Rows from block 2 of a small image classifier, named by matrix and row number. Rows with one number belong to one channel. Each number is 128 + 32 x the weight over its row's rms, rounded and kept within 0 to 255. All counts start at 0. Numbers have three digits each.
After each channel's rows are labels from the 100 images, of 14976, where the channel reaches its highest value: "lies over" is the class under the peak. Only what is clearly more common there than usual is listed. The data: rendered rooms with furniture. In brackets: how many of the 100.
# convs0: expand 5x5 conv (model.blocks.2.convs.0.weight, 72x24x5x5, standardized in use, each kernel summed), inputs 0-23
# convs1: project pointwise conv (model.blocks.2.convs.1.weight, 24x72x1x1, standardized in use, transposed), outputs 0-23

convs0.6:094144130181086177114092126082139150109115112155139149123111059067102149
convs1.6:123140136138143104180161137086143110097146123152021129128130121130084172
lies over: floor (97)

convs0.65:100106127155134119081076064125125170174130120102096154138158110197096135
convs1.65:158094077172074113089089080153122142141144164116132108090135195127109116
lies over: floor (99)

convs0.51:103171136164192130161108110119161129131182083094099171150103088174118127
convs1.51:119152107114168126156165145067169063149108110122190110129148112160161163
lies over: floor (82)

convs0.5:086197072149185144132105119160141123164165073100115123132127128101168131
convs1.5:155113088134133171162113086124201135105103135107137095107087123143068075
lies over: window (58)

convs0.26:132167114161191123167134118155148144180157083105095163136141060133144162
convs1.26:095123136117099142099172091130066084116149097126150047149108171122149150
lies over: floor (98)

convs0.71:101180124125172199087101115153147152117138164086150106150087083102119156
convs1.71:155127156154171055154165104131099130125154081101067166119142142160154101
lies over: floor (98)

convs0.4:118096138128145114124170145086127124149145103076172172116143097220143159
convs1.4:139150125101140120146179178126080151123158066143141112176144073112086172
lies over: floor (98)

convs0.9:071144165163119155195085112158134175137143166143126101149109164128074145
convs1.9:143133084134147106119185106123086117087127098069144172084160115092162084
lies over: floor (97)

convs0.15:106125132167176126128084072075142170108150126095079152163176092116114139
convs1.15:063111100138122106136120124120128108108140122068151159145096140114088223
lies over: floor (87)

convs0.50:134144176054134173107123144130148192137090137152111167156136101075143155
convs1.50:182142117142100123094117175080106160157090064115153123149157101137114187
lies over: wall (91)

convs0.57:095103097104101107069162132128149093149083091094119125133073150083097080
convs1.57:093135171148106073120169119080132109136096116127165145149142106078049112
lies over: window (30)

convs0.62:114141099180160145152149174150157168099106131054166157111097179119123111
convs1.62:082161087131092117140156146144208099061134119131135143140146178153095135
lies over: window (64)

convs0.8:143169097148092123160169134150198120082110130086172188116103112126147100
convs1.8:155213115157087118099137105156086128164152107176184113139137154139118100
lies over: wall (84)

convs0.66:110118093072159142173093103102156148159197134162148134096075137139093111
convs1.66:090147113051108101120092123074119157140143117108157120126159148084058111
lies over: wall (97)

convs0.18:097160150177145166158122112137081179146077175166158098106099155098121107
convs1.18:160116094161166094133192122127084118128103089092168169119139104065147106
lies over: floor (81)

convs0.40:133146081134110195154106148145173153164096120101203140110103119085150148
convs1.40:168137162073149163170080098118112125198144096089150117088133140107094134
lies over: wall (64)

convs0.25:086083091137204114078120133161084174117137160094166144105118125108104125
convs1.25:150160136136111099106082147163116146112161109192133068188171108101098140
lies over: wall (99)